From a checkpoint of a small image classifier.
Model: norm layernorm, moe top_k, num experts 4, patch size [4, 4].
Training: 11600 steps, batches of 256, held-out accuracy 98%.
Rows from expert 2 of block 2, named by matrix and row number. Rows with one number belong to one neuron. Each number is 128 + 32 x the weight over its row's rms, rounded and kept within 0 to 255. All counts start at 0. Numbers have three digits each.
# gate: expert gate (model.blocks.2.mlp.gate, 4x192x192), inputs 64-127
# up: expert up (model.blocks.2.mlp.up, 4x192x192), inputs 64-127
# down: expert down (model.blocks.2.mlp.down, 4x192x192, transposed), outputs 64-127
gate.105:063126136176142160119147078131141160100203100156106097085138157124094136099114109142127132117099067090109138136078109127052116126105130109133122116118135158094128085106111149086129140165150138
gate.106:119133119112132119151107146171181154056167114128150097118146191167075165099092109125144114098120113124086151112124134115108150123080127038180162127134178158084137124113135188116150133129141138
gate.107:099154135154121131127164098137181108124158097141110073086169170157106203092090095104112105108100053084150128160113115146066126147089125093141121157110182167090131097108105168099110171121136145
gate.108:066167149137091121141163122137124124099181111143088094103209148129102131055075111133119147138097083063147132166087102161112108152082117093131123165103127176083118097091172142091098140123102114
gate.109:069137146123074151107155102166132125110171080159105088090159140152094151076094122142117143107107087054116128180078144117110096113087116098124104143116132149093140082119156179113115162127119108
gate.110:065135155170117150147154130168162109121176048145129106107185161127068130073100144128110145108066095108141120149069148117082098144075129095124103127106127153099122115102150159107133146146150138
gate.111:115149115091165098172125170219148160116159085154136091102140130174133146094145128095098108066064116079116117055117168134109110170115167077156142105087125113105123143128170202114118140184094169
gate.112:075146172137111100131156077161150127106160075135091097077162211145109148094091115115121130102111068111132146137093108140066133139126145076148107113111168184101117120103143175096094161111177147
gate.113:077123189133117148123162079146137137127121100114109069073158182132087165071077076117132136116110079089150151140100121145088122122129136110156093157094138154143119076085121155099098158106140136
gate.114:095173117115166088171133080099127147140143101157140068142128114179138114091113114091148080103110139033098083167109083142191154083093139113158156197116130148145101062101163203121149112135172087
gate.115:086193136130164063171087118115126125125176142184143118103129101149167069136135161105134084126118111088107132118110114101086144139128106116131151149144100124068100103138195188123152119111102108
gate.116:062153131147121100146147133134160136140146082132086084099158149154110139083087098099129127108094070093122119170120106128071120132102126082126108183084164133057103074116158154096113146098137167
gate.117:092158119119164098204120168154137150106182101155134078120153143184129112112130132084109098087077103081129124092121178122148137138057161074175159135132132126098122136131169203087147139191125174
gate.118:114136139175108125118087168140156099138153057149119086116231166121106132117109104140154170114098092079165109124113108127104135117101125112105103095134144079109118130096116123143142150170170200
gate.119:122128117111112124133114150124103162151086175112048140106101089104136118125153188105103145123137147156233117145106163119159151151161107130076192090174090092098120151157186083144102159119123136
gate.120:101152194155133154121154117155152157131158083140116094110157168129100117102143077130139133104081088055125166126098115148061090121100133120143105116089151127090162098111122149114104133137138152
gate.121:122137170125104106089141074142129136120156116136107081100165145130078121094096129125142147121134102112159159178071096136115131094120094115153144155097132158142146081079144128056090139117101121
gate.122:101163150117097129179162083144127116120191056118121089126155199146124143099072098155113123135059077086120161125110110133065100129071133116145084120113142133080118102095132172111147146138178151
gate.123:089156151140098139128147122157159113156161099125081096096148185148094140072059092137145148078104082075136132135071092132095123130088111089132123161124142163097112097073119177111106145127109112
gate.124:065137102131146102157073082139088152109148160135085066147155126147148134034119161134124112124137122077168111142110122150137160180113111125142150189132106097103108048088159160114154106118123188
gate.125:115120127142134141167103170159130178107136119064112090108151166157106225114108135085082116078078106135120117094106146097085132162069174071145142108091142151102100124156149185136132130146144111
gate.126:074139164150107151126181118142155169068137111111112095065207200129081118109140136196131163103106108109153140117089133101100127104107119099135144091126152165134135089103138131106093142143107114
gate.127:102130181148110160112145119150145150124160079151108094060188149136080135098094122141158161104105078105145139105093131135055111118099118103149108123126136179090123103090140162080096193112129107
gate.128:070162182173149158128136115127148117093191076132111087115152164145093150079109113098116107131078072056125125123126131116089086150072155114137087124114176163127149101113123143106102118145149130
gate.129:149083102131161133147109151151210157102128132148170089139151112151102134080161109125147119061122160098102121108135117125144128174135169120216128137090135100156139107107095213150126102131075160
gate.130:080150160150100132098143139131133132137167084153104090087171166124088162045080105118157155079120059076149120135072114118064126126127117062136098148102142154146079082097135136095110142136142149
gate.131:075141109145112118123206073149148148089164125120097081094168191128111152061086068145108120104125109089130122145093078121065111148124133109124119150126157154029132064073131113103135140120113097
gate.132:137112107119135159122169141143135093151117120135118132121124164162103177123108122127100118169115100160089130113141149125154103115084144134128138096118138128120144174133081129127115132158025080
gate.133:099159151119150102132152159113145124136128144089167127096137138207068175108123102063145072080152105129151156155158126145106139128122106097152108153120154138158121148131131153063069175083119141
gate.134:105144114132132151124111094171145146132137128135120078089174145130095150059124136149162148064127078076136137149095112113101155120137085045162151138120159165112131084083125145093091171134126089
gate.135:146126126147107141092138103091103091112133068139183156175139120109124130160138053184135095165140145133069190153165095166125127092115111157142061184101127116135179144131089127162138092102057140
gate.136:075141167143104155147156113167139127114193100123087093070171151138114115078090120134112143096094073087122127117070129116078091145100132077146121102103188146114113073111143148114108142154142120
gate.137:091135161150130110129119133140170109105147100098109097106149184175114181093065096094121106090099063089113143107126127159073104133112157089182113133097170140074103121132113204116115139124148195
gate.138:076148106163089132133125142133160166076160149133103110083223136126054123095157124128120174096142128118181157120095157143120159135097097105145161085134135169066154127108177136137079150102120152
gate.139:078109110121139145124116128152106177125137114042131123144140183142160112129144139206085125130029128133179125137109144119085087198099150098148136108102150124141154085151202169122100154118088143
gate.140:121111170107151152162162092157176158062146135066133095104151164157114130123103135130140113079086112094117129130098135117115098155077171110188110160118192201126122082110147181084117141115152079
gate.141:089112133156119211085145126136140195121098128097092105087165133117095130105138143178155180057088122117168162104054129095116158177116109099122110109120128199114121109108171141124090127099120084
gate.142:111138155121116144119121122162157155089170109102109096116176185135116203068104139149118164127116086106119166146090154132107124135094102082161127138114177146107136106115150168116116153103141122
gate.143:098135146127124127112143089145141140095153114149104111085140181116095116089084119167116132105115099126152136131063137132072074151105111097143143119115158206116144122101167151069072162126127108
gate.144:079132071172118116119139084123170147098141094092104075112148188143084127051123113152121117101108090085174131157089117137097147145086128080125114182101127157145102093104162176071085141112089070
gate.145:095125162135109145129197131163147161150151081147129065088149161111101158073078093115157147124099076056165137168081085136102120107079103105142109156116156145064149106082145133083099162124138111
gate.146:069143126121096133146151100140165147134149088124097100099179186150106141085078099093136104125073079084142131154087106149140115140093164070145114135107141133083135070096153153085121128134097121
gate.147:104145137133114105127148068192120150113166107151099058113133160134064131081085100133135126090108104069146109156070125152071113120085127085142128159109116189095101089077160156076091160121118113
gate.148:073163161124115102125124105156126142130139075130101104089144179135119129096083125107110114106074042087167109159104117163062094144084147055112115171103147177140138104104158179060075160111111093
gate.149:126137159123159144158123166174132178100156108124142107061152164171102167121103122105086106096087106116102123106118157152129115138052157085136151109074142125138152156120123169120105151154140131
gate.150:156117152080189140140148189150121164157115108086127117139104142117157143137139184133110145110079157122094080080141150103100075172131218144122090106058172186116105098136129117140141122170180113
gate.151:074143119160121116140160056157138126124156083124118084094180138147101177095078068146125124095113066085141113131085104144074143112115115107131120134118126136126131103100132177084107126130126115
gate.152:075143112156120130128154092158124140122164088121111060084182142145122164081122098160094121088093078079166126157082129107105099141107119067157119136116126153080147097087148160068107176098104105
gate.153:130101152151037183096151105115144100132114155095133150133135127099094124132122104154178191131150153175159175207142133123169144108161081126088119087150133169144145167120089073122115138087184103
gate.154:113146114131076106093104063119138090115148089177146101161177120075141092117126054162153152173132133077130118169111046202117143096118102144105099148139133101139143112073124111142157103117175170
gate.155:162164123145126090120074133093119104107182083154151101170163139088120103143136094163150130145119164070057169095144079118098148110159106152138072153106112144126125105106114141151152109129141157
gate.156:132107127129183156169134182141137141121092140152083081146106080125148130102190161129145147104104159089093123071150134053134138167096136127139116097081116153090108094118123152178166092160175081
gate.157:070131136150095141123158109173136135131164085126101077068156169120121171032090116133114141103116066078149110135078133112103086146114129093128128139122156163093115084123105142096070168119135142
gate.158:068146133146103120089139096154155136099176101126118083114158160125114134090101077150164150104132086067144126150074114148089129121111133095127083139143156180147149051072132148103090145100112142
gate.159:075145127109110095135136088160150135100143128150131087091131160109137103078104135114115126112116115090134118136100143148054130119102117089143139149107135078039137102118169142147147139125196215
gate.160:091135116180107084172145145118086078173084165137063079159089081115156147066145119098123074144139138132189105173145111120131151175088102116096142164147131093092095144090177133165160108126127080
gate.161:099139131122132132165106125179146186110168141098138089114135150166093157107123145090080130095081150115120146124117124122086168172081119066191164122153118140060147105152119189142152109114133136
gate.162:060118105138096141128117080155147130113144103139103100114207137112132116098127096184137143113079118068170132144066076119075126128095130105147108147105152123095145078071185151125115170116094168
gate.163:139139099141173132109094126083135161070119117090114116140138084116130087147144147133142153124102138101118168059115130073141132135130113149131072132062095211132108080151130178161144089103180082
gate.164:092159159133107116115136109141133108110170063140134090103199187135066155101086123138129113130075069087135133138096131136051109130079118097139105171093183129118137096099164169093119158116154131
gate.165:063129158154089153122129107163149172088156109111133097107202178128080108089108091179155155097092107085121135118079125123126086134136126071155121112107167172124157119100152138111109126130143204
gate.166:074160161131086148141127132161112133112175093119106103128170183143114122080094098137131131150106127099156122153086131155120089129070109082160122150081134160125159104095167148093102124117150095
gate.167:089112127119136151145149148174160150140148099083136086111160147126148165098119120134131121074077108068140098101083132155149084178141211090164102181052146169108119055102158192098125115133117104
gate.168:118149192098101129145145088149155150108156132165156104080174203156095143097105068127143114120129059109146127182105105170030129109089112095167153141116152138141154119104123150067090198096123116
gate.169:055195143121107084114134084119090122132154135135113126101107140138119123105103119076080121143127093107156175136107136173046150110116106090112153127143099138074179127143199143125088154072118141
up.105:175125110120068106144100188130155095127105152128178162124176144123120133123113091171157138117139165168120176174148143212108174135157096156153132140078167138198139125117170110186133076108118136
up.106:106137104110137108148108149175163191069158151105144106118143191168075147108099141111147113083136146136101146118125140100101152129079111038188191122149166192080150143138161199091146140104134115
up.107:080148161113150142121173131128149103115161114134125099091132150146141189111094117099109103106115037077126134163146114148052084164053147100136112176115183174103115105141135182116107163111155186
up.108:070194138093068102149023103144090130140131105110157126091138073148137163121109123083125149155140068115203140143113194150158149153129116090113086092146082134135171147105164102123115129067189135
up.109:143112122157111164135170140146179161102101186157124081114135140103105190073158141086169178095143158113094155144104144077111125114143144128155129086135121121054096125119123132130184112114174109
up.110:097147093139128106164123117136133136098165065104191124123180147153113096140087193091136128099071123118137121094084138129168119131062143102140123144123125167136096133124187151124152148142154148
up.111:126129126113182117179149172201139140145149084149170094111134134176123141089120137095093098072069137102134094083148133164174091102143191085171147104086117084171107130129167179103159145178116134
up.112:095185149160155108149123207052078128141125078086106167133116107172147080127159090122122099165091137112119143117140156120141143127122119128110113175065100110130140134146182140142073073102094093
up.113:155140044158098107085094140113151136093156151125189175171167118161078127132158122170139136136137181213116163117138172102133195092114125092110166078182191140081161159117098098137155120125125111
up.114:080180107126153091179154087089095135158120125154135080128105104168164118089130122083124070117110131059145092158113074131152155089093121111125170172144137118122111074124192176109124123122157123
up.115:118114192159102164088197121150160139087158058082084125147151184120099107126116080147132176131081098130126142083107099120108082124125148139132081077075139156158139141105068087139094099157186175
up.116:159127111115157120151157145102159147193119088142099120152163111152094144120132100120111110153122152135062153175173135141095127146128097145140104156071147132040126127137150130120107109130159183
up.117:151103142155109185067175072092137101143111134083103170162134144074129160147147107172147167187166134179119146165136075117108126107189095190074069101103118140132160110119093080146116121069144058
up.118:138126121163196105144115091114089135108139172116124144164037102151197107142152141079118074130112173150110124085147119114139109162209154147154147156116082160195107128169129147146143085103116115
up.119:130127120105112126134119148125106169148088185102056147101098089108140119132151190103101150123142143162214116141104176119162149152162111134081197091177092091106119159167184087134098161114120129
up.120:157136123129091100120081160147136094109133119168127143121195170120095171131131139125129160148158097075084152157161135162079155073093112115083124144143163099129154157130105056131129161123167202
up.121:125130003135117133159102095111133140128133169121161120156147147173115135089115101154145086130125138118092111147178154145068192140125101119134160119185112108119114119143142176109127116084131165
up.122:130137103159071157162122120125157111137135101117145092140174187132117153114087059170122127130085111094100176133167085130062124131050126122154078108104143124060129112092101153146176107145162173
up.123:151114115173167149077120165094139070115130076102169162176103119152140132187128086184117124149087138117083160117168129114137114160112132147137089142108163075115123144145058171197150103134131176
up.124:100123134160116141127087157158129127088133166123109093133175124106107125073119111151136152112165128123151144157114127180111158170109108104126151132135108056095156150080131105146119116158128181
up.125:160110087115168162160086158154144171098123160077123108128106118169110187127121160062090104086131131142101115094120154101162177157082161059181181113155099135105098144184133216118137132140142070
up.126:103100166144144138116127131106167156158054169100106117113202118157095168075140119102149069076130080128170112135159146102133151155156149113121155161117128147142142169126128167097079148105096057
up.127:137113013174151148173098159130101116123134157123103145150126130138136111155163118115108130150131192137112130128117129102170179130087129116147199132160109120108104122131104137166143074148132112
up.128:123089121105110189152128176138156140079104131091159172106137185157096138136088124134096147131126119180122168081124171121155177105133136117182154047137130125102125180190094164111115121156080204
up.129:089159159128088145113160081139063143139154105097088164089131157133127120169086154130111141162117079167171143149092159139102135098110085114056146118178129159110139158151169081089098174109162097
up.130:179159148109135125104148108088102166125099113158139177138090094106180113191146145085191124129159109126126146167131124147130149068210104126083088129126097135101165167157129096107106155111093136
up.131:061121134108117088145216066127115072151165096131098100115107150127136133126096100140109087167120176098150118191099070158139112117182127115141145143184101128053128166123130084068143160109101111
up.132:143099100093148158140173148157137106158110129135121123116110162163113187127112133126095111155100108155082122109142149115157113128079163127144145097122136117118132166141076134126129137165037074
up.133:112103138120103112133078083132146053097146068152106100119140131121136176104082141158125145105076067105150068146113127116108081133124169078104067146122159083146033102092109138101155170163164191
up.134:096139150146133135137122130142147150103124143175136079125202095126120107084145148112164141105129116060159109169120103139173119107124137083136149107110126117159117124073120129127110092173100132
up.135:103129126134155127157119148160161170130127175108079094083117134140117123091115198081123161087101119121183069094088169075129141178143149086113172064145126152105071106121172136112110152151203108
up.136:104124204122160128125198084140149102092133109118167137105189137131146170160160105128111094086134128114107130138154097145131091082084128122230116140071187141154156099098089174132137151126131251
up.137:118131185142148112143115117160178117094137109135101120087148206199083172096053106082113114065132066111091158080130148152093134126111146117165135123126167130057115169149099182099112156133156195
up.138:065171143148101112141129132120149155068162165133098127067189114143085120106141154098132133093152105133184143138122151127119149134086107108096182113147139156070154156140201132138080159079128151
up.139:133162175130095098133089126114113104065189094136124111093179160108096151110097124091152145102143102092130168122102112138183197086176068129119105164134091155146125114098133123128122106116155194
up.140:121065047124129165143176121102210146114117122119162203125092147175140145159098134165083119169102157230116126137127177100128125135164148103133123093096107130102143136153169105136128134154084147
up.141:145137137098139045164104091138128068149157104159140110147092141161173166107100110059069073181120093109090085188177115175129084097124165123157142168118151059145114098124131147101154161155120159
up.142:114133110161142166108132119130201163086105130136121168148128167146119153146110121118144124090151139152086108087168136080142208121174133105174143087156151185126075113127106149133125124117198190
up.143:098138147128089110083123100169071144129134164127099164083134111162142136122075134186122101177129148152169128101096151146128131107107120097087171126171149076123142175174167119060111108145036105
up.144:093091083163101156131119117121140134143129119089133110120157178190068145073044114102129142094098093138136127153112140142112122120078141052092095166117137123153104145110142136060090180145102142
up.145:138161211129151107147152143140168199126146125174107131096116137138151143136085114066145110109130133104126135103114074129122107120139133145137137101155169107084154162157156115061117134129186155
up.146:175157160100140137124103098170128133101138164094126051108148154123101152117081135105105138129175117119023121144118155169214147103079128190135139156137100100134153124104149130167162120165152191
up.147:170081161081133119152135157160092112180113156152127134083117148145130159133127166045081130104122144116077093125161149118069074155090148148108121071140112120146103136172091095104138119113186158
up.148:188103065118089174125085076129161118119158130161141104158142094112117152122147142172137178112156199139065155133111116090175135117165103178155127095126095123140119096087100087160153102150109111
up.149:136129160155110156118139084112140149181152090157135084151126121115122159075068106194186178134113119097135168118094080159115108146184105145158073165097118146128102084071127109084145140109194129
up.150:178102144064155139120139190132120141171101111116153130151089131091167133159157169141125140124113173113069085111150149123118071140147197167126078134055171165132138102132121090153155116168172110
up.151:118119122132121119129179055132182128147093133132068099071172114107123168105109091091099151133141098135166118103114131109116141098092138121115159116149106130055164160169153145117087182137116100
up.152:171117174076118106151083202111127124143131167147149164137062115140099096156125142097130130143193157138089132153167132176137149101117119176120154106147163084175136164158107093144136103147149174
up.153:151089137141049199104149111133136104148099139097113145126109133089126131132119132150162204123134153171154138200130149109184128127165113118071113080143129151148126160122091072119108148114173084
up.154:118135163135169127149130149123130158131144162085126151113075139189099152146122187096099070106136114159127147084155185089128121158120152123160158135131131167165117122178123166099105140101045102
up.155:144136158178098124091136098085114103052185064155174179136167133126124076157131097137133102186145125139116166128152104138052124091129088161118077170134133143144163171134089113144116132101142171
up.156:168094151102183149175136199162137141139090145140064091134115109117147131117172177110148170099116154090096099079142147095160126165106147137124123076080140149106102107122110120177163101183195103
up.157:141157148125152136107122177149133133147130152171078098186155142108164136146120134126161109109118089039122103112098100151089121103084147131144059142187132151118147090075125108112179086151134114
up.158:103126127120118128134161099145136090136136089136145131109100102136160138098094108114155143141126069120175139169112097115065142127050128108104069140175160096162106151095143135096092244083128131
up.159:177131210142171183121207152115087112144114090125098153136093078121136143176159112108092124148116127118103137094172104114136064139112159195116100111097135117163121143127106080120084128162054045
up.160:162118138078142173084112105142167180082171087132194172098163182139102101180117135159134181105108125124075147082108133122131111082173156142160112096114118162163166113157076126093105150135115180
up.161:155113111113180132172077168157125154088171136088182143180113135185076156179114137068094099129137123157071141085167163124146173135091129109193147125142123089100137162182134183144172109168140120
up.162:094112083195073135087107107124155114105120124111147134153224112097113113135130076197122156163143151144157145160132070147077127115127113145130097150114140126067178150091168119161145134082069172
up.163:082173148124058128098125118153101117140193134182127132087161168120124153096094108145122141128137091149167146161093119169077152100138079100099198104199109089128164177110142077107098164107096171
up.164:169074201133184166101126115140202127100091139135163160149148135125110140134116099136166116105148135170066125172167077116120123106133132130181112141162216150170154175140090163159152094161172110
up.165:190092193128176154174142168133077119112105133140122147135080098139150137121127128045141085156138107155151090135158119151117117133186141129139136161139113099198087132152148138148099137118129155
up.166:159095085071167149072167137091136161136106108099135166122112127148167205175130147117087156127087153150144115111110099099139117149106151169107118129142156136084060130147076117077138141151045087
up.167:127132118149095125085135105107129110165130162133072131131139124117079131106103112119154158171176124180170123147124130107120146126099075149093140101201131129156101163105101051151123125140147116
up.168:166116036100141144145075125132091157150083118145170165135063085115196114177129180159075119152127156157073124146165219097161122133116123134116121128153085064137144141181117107131127135132123140
up.169:075136149146142124130149098110109131083129152128125184101103133167121124132076109051112087124148071173145176165157128146088183134140109088106170137178105085086163185176136120100089196102102144
down.105:132166154121136120155102146128102088141224054158118106086157204142116172120099136119125146102064113068106106098109137110136112108078163110148107111137137153117083089106096152104131138160110155
down.106:141137095172138162139139112118152166197110151161098152138105110132109116154114171119130136134157167183141128135090163103174171159137079139105135142167141114036130176104146090129128161119033024
down.107:164138143076102122126152134111076082207089104160101131174117097088123118153113106098145112176164161103105086129190075182163062120134121186121106168113168098085173142070147119146156069152116122
down.108:132115091066112128152122198159103085102173117167126141120142135145098129143148153125099118088109133120111119120196120117100119119114157128108102167126115118141132172169093157121143171147066194
down.109:100121150126138111139193152150145138072114184072132107154128168124146138089165137101158123101138155092137136090112097110129117187190102126162140141106151153154118091142154152119147116119118146
down.110:093174085135106080111163069154171159162123131165096103136135084088130073126137120079117130117145085081186151151108137136120143112132087116082163154091087110138159139093224158171075129124123177
down.111:140118073130085144103142108135098154124126152086112164124063141108147111157159171155061130127153122170157160139124152117108134152109080169025133069141129115084166161195136125114056191137147158
down.112:106128107201162140101102135088127114127136124133148127181128104120133090146156115130168135125102165095190171078180073078130131101135141177152133100139105089132121129139117124178146066146131108
down.113:129069170181167164113169163129146090113091102143138139149182190120114079128138090154085101192087171135111127125182107123116123145169150107185125114123153106099136158136113131121161099150082167
down.114:150119101154140134161127116143165149103144127118114102119050147101167112146177139133093102079111153130135167083151105046113140136128095161036132055130124163116097103155101138152105131169149148
down.115:135071176128078173164122209166096121155088128147121125098181076165059177093104122134121171137137082155144097185102195171215103138079173078226154119168098094125167184121135072132114150135105112
down.116:131179122170179094133153117097123133134146119114140166156092080106120119137146129113145083092109150136117169126153113040038148112152085154091074109100128199125142129134105201163145107131138127
down.117:079120157134156133136118145143120128137125119162124120145179064107098136077100094139175145096097110081128080119091116156130113157138172089232104194121133090132101085053149132128185100106111143
down.118:171045046141068178189064164154148156149101169138150110104090128183072160116123142145098138117151141161141097127146145155167117181128158105170134144142108106102136128112096122126135103141125140
down.119:140166101131132104113101090081160149109147165079150157163079138122185126161155135128165112103172168125125153080160076100085148144155091184064089152085151205157132092123109188097115076095152140
down.120:103144184123175108157184141149066113141150059141107135058148139165131128141132154096099112128040067081132106079157151083106051100124149137106136114131131148095082132138144154103126165148132158
down.121:151096163166114190078117149084112118082081151108126144140143100128136133151151117179169138124179152178124146129096124126173115094132108152136104099166123131147086151145094111104158148095176109
down.122:129128116127150114097147064072102088167136082182118120168156121078150128168148091098178123147119151086104083147127074141159119104183136148101119195133186078098112125070128144180152095153091088
down.123:106100140174142149089099101080090072114114089094180169149144115068127058158159086174128162181121134166113179133148128138121113108140101161162111122132105092054198185139128128139119107138096150
down.124:119136124156120115093094095065127066157136132124160160158065149148147072131126084101174057137140130142136160174165097121108135128138098145045117132184152096167137173138087136107112147108082148
down.125:160120043118136147151089110125154137124124160153110141127154150142143104161141169163126135100161189157116181093136154073170201120097100155105150085178119105019149201125119136162116150173115071
down.126:075156097169157105147113135132156118115183115126152093109147166196142152116072104080115106100114058089126108064082116157100120121093134082191117210120120178130115084073118190109136112119133101
down.127:164102091051082153139091121148183157121138130119188131145097147134105141151085161199157170109151176154091165118138173092119185141112118102158134104158143160138139170141122128142150151136187071
down.128:100122167164152164161095170114102107155129095132129073154174152181099087096129078144101143172089142146121087116091129088124145091099147098223153135100087125129103082084135096142202092153115100
down.129:155099168112106129108111206129105070132114080188161154140119095100142089141150098164176145179121157111109099133179143170143065092123153161160091120137159093140149147125077064146185092155144160
down.130:100090008112104142165147102161126143068105146147128153109185133113046123115127134166118131146133163121090147111122131095082174097115106112153153076133097175056160137155124161185117178107162107
down.131:152096123100088144123190085150105164125146108101093119101155139149111150129096152214104161064109110139146111142154175112136147131175171121041142105176180114116115147148119071085099164174063188
down.132:162116068107113114132092078167147136126139089174091090127147162110153109106147159176140155101118173116113094095089122095124155118110125137094141094131140183090135112074117148154143113193136066
down.133:154129109113091101072152190128139103125166142154149150140143096124098138158141112137131099118152154123096175137255106136077106097117099184124105121159182071067181175116077112187131136113146158
down.134:152136099175112098110036147127169088091167108127117096201127163090115131120118117164135120132155161088116100120161101118087130133128108184095115106122180106136065110088081138180203065163220152
down.135:134104129142105204153134148112177190093105177039169176121114128178089151141130114164115143099166142209157170125133168104139131154115115103185136117131104179177147146150092138046108112055113145
down.136:100111147156180086150111136126162093138163142129164111129137215146153082162143097173148142131119126121079103073148105054074169106058118136143161080163139146134112147143112142126165107177174182
down.137:136147158104131100181131167114044094171089110162102114115065179117151078149130125110109074147132137107118118128183105129147099124098159162065154154133130094046158146143160140116136129158046121
down.138:097166161126122136100184059114111107119158134091126122177184134109118110127101136098133123158158152094154122110091070183169118126194127125181098230086099186148114062080132146117128079086113045
down.139:089125137175130142094156212137136102150126095154082069167167074099107136083133122147141165126110137105154094139109132111156108132136197117199092146131109070123060074077145104152186084184126107
down.140:179105122119107142106132103122112118127102147134150170200117131106109139126167143159157120189142202123086162150168105108147154100147081174190143148162146093112143138147077103184241109082082071
down.141:125106129110146138098164156111111122177079170128087194135082088092149096136123185096137128143124139190143088174165172098141141145142123147103158100187105065097109184202136064150121149112099099
down.142:135070147150127164129142089165104101147107088146150064127152172139148119125077130139166161130137127074076087164140108090137183125133131065151154116140200115126116123094068122161221101153123091
down.143:113101173131134166078137137144129160128094120103094098127147156115130139087077146091144163169097104147153116147125148155136116171193186114106110137081154113189073113096147105127135116149117119
down.144:120148129168173122105084124089093105156029163109129105180099119099172060131171105111163090200152192127141116173186073169141109143100169168121062163078115107135165149133147134156094085130152090
down.145:136149135088119101153179137163184164097147191150130164138107117191115126152130129128129090077170137143106101122123171137143160115083084127115158165187154072043194185153126148104109162154141167
down.146:066136099131122149144176074137181166112091110117109132111115135182116151088112078125103062089126089158116128109131134149087107170141117101178136155129145115118148148132180178064081137091118147
down.147:132138120192164116113128148093133085106168108104143077161158134144183161117119103120174127152104138103119099053098126090104135126166128151125098164068094170135133101044133180128117044182180083
down.148:154109098094132109133101084168177136132133151157095081129147157161139189082077098105192143075147105091107101122081111156115154121129128106149120153152187137163064128067099101122201117131186189
down.149:077158130160170084119088137114176107096186099135116098155119169140119106108080132076154099142089095082143121087122128131095093138135152112093073143124105171186061106110167146117171087130195177
down.150:130143107117106089100146117133127151086142148084102183099119168136132117159130167145105135093129112169147180131162144110077119148120118132035117090134140160095150172208136121099020182110113162
down.151:147151115179170136128063150077152107081165136078112145127120135152163110160165135190147082180143145122134216125157148082142108114082141178169123139141133163121180095190108131148127092101120145
down.152:143079163101093172124108177108060098126103137145135137156128115103125140140112127096138178230142138154093087141078118169159096112111121161136081155099103118116092043115146059156152123139166106
down.153:108203102183115110110065127053144117085207148098148136154160144142109096158112111139144124196189144132123212062161116118117160120108072176144119102162111152122124122147101118152137078103187141
down.154:156081069127085205144071190136127169107123137106149146132122114162099160151162162185113172116142189154126131104120186108168128170097149115167134116103099157152161142137112123134121075136125129
down.155:100140144142179073094161102117089086192128107168120120141170100082157105133104114055128093168086106114137085176123075153146121080204155139123143141126128075108109119117158110186162138121132134
down.156:115145023163102123114106106093187138097150183091139128143085169142150097130154134142126115093155162155123197113148103040044195127089032134056150075160136182087136153163106173135110146133158181
down.157:138093157107179131137163155128162115085106158123120107138075070142176172116143168114144120088121111091123095126138074149070122198107115157119159143103148104112110096100121117124135071159190190
down.158:152122144120111159101125130147116136156150089125144103145200177132114145153121127123078172147103120094064085131139166123141123095111150104129096093091148119114113095127117084171161173168160121
down.159:141112108118137086164158134154113120098120103155154157125136193178144136150080140153087142136103146167114080096099149165136127086141149083177193150152141094115078202147120148151141176139136113
down.160:137109164081162134164194133190073142138136084156129157099151112165102154145120165127049121142067064143126097119094181169109060125141200061183146131114127114097117118168171119113112188135144087
down.161:162128072104111150133092133125112170144096174130099178100091101127138098173109191139142163133174180199160146126088158085181190141156095129071138135156087111069148185150159114148089163100061073
down.162:098189157121162098091193049107127090071173107135135137137225137120117117139133065092144124146097102094117135130090101167128155062173086147152139163083100182136164093099141116143121113079160093
down.163:107106161139110164113165156123098119187094116141096135127125050081128147102117138116177189142134112122158065165112127126178099154188134109153118158146115130175081118084140075128181090111106087
down.164:142116097139103127126077117043057079139141160095131146181115176117109076123120122167110081208168191156096147129197061174165171117186096203144127138141124133105165164153110106133145091111132185
down.165:125194123112161080122080096151122143094158129161121064096151133151119102107099153105158130109150106091135156116072103135069131106146128103118171118133109173122073055128135120070102147141178104
down.166:095156124212153107100199148096160132157084120154104160131109139113173098135165112085130082140101112142153098174129107062113104127140128125103133122134108072103128168162165098125118150078071115
down.167:124143213084145071126138176147090093181118109205114129127137071102166094131166119092124117138101102081115050143171101148122071111136154151156111159114162081126134114100142103136181108156084139
down.168:132138076138115120072115091092124134086147129098117140165127117087154154142134094128148160132105120135101187150116071134114140123166099137100094122073120114135097117129131167178118125100177185
down.169:137105136096165154166136145163199179097117119148118079157145122123148132137121176139081169096084158097129121059065138074176088150152142126161126098088123144128111078111151124138173075177199138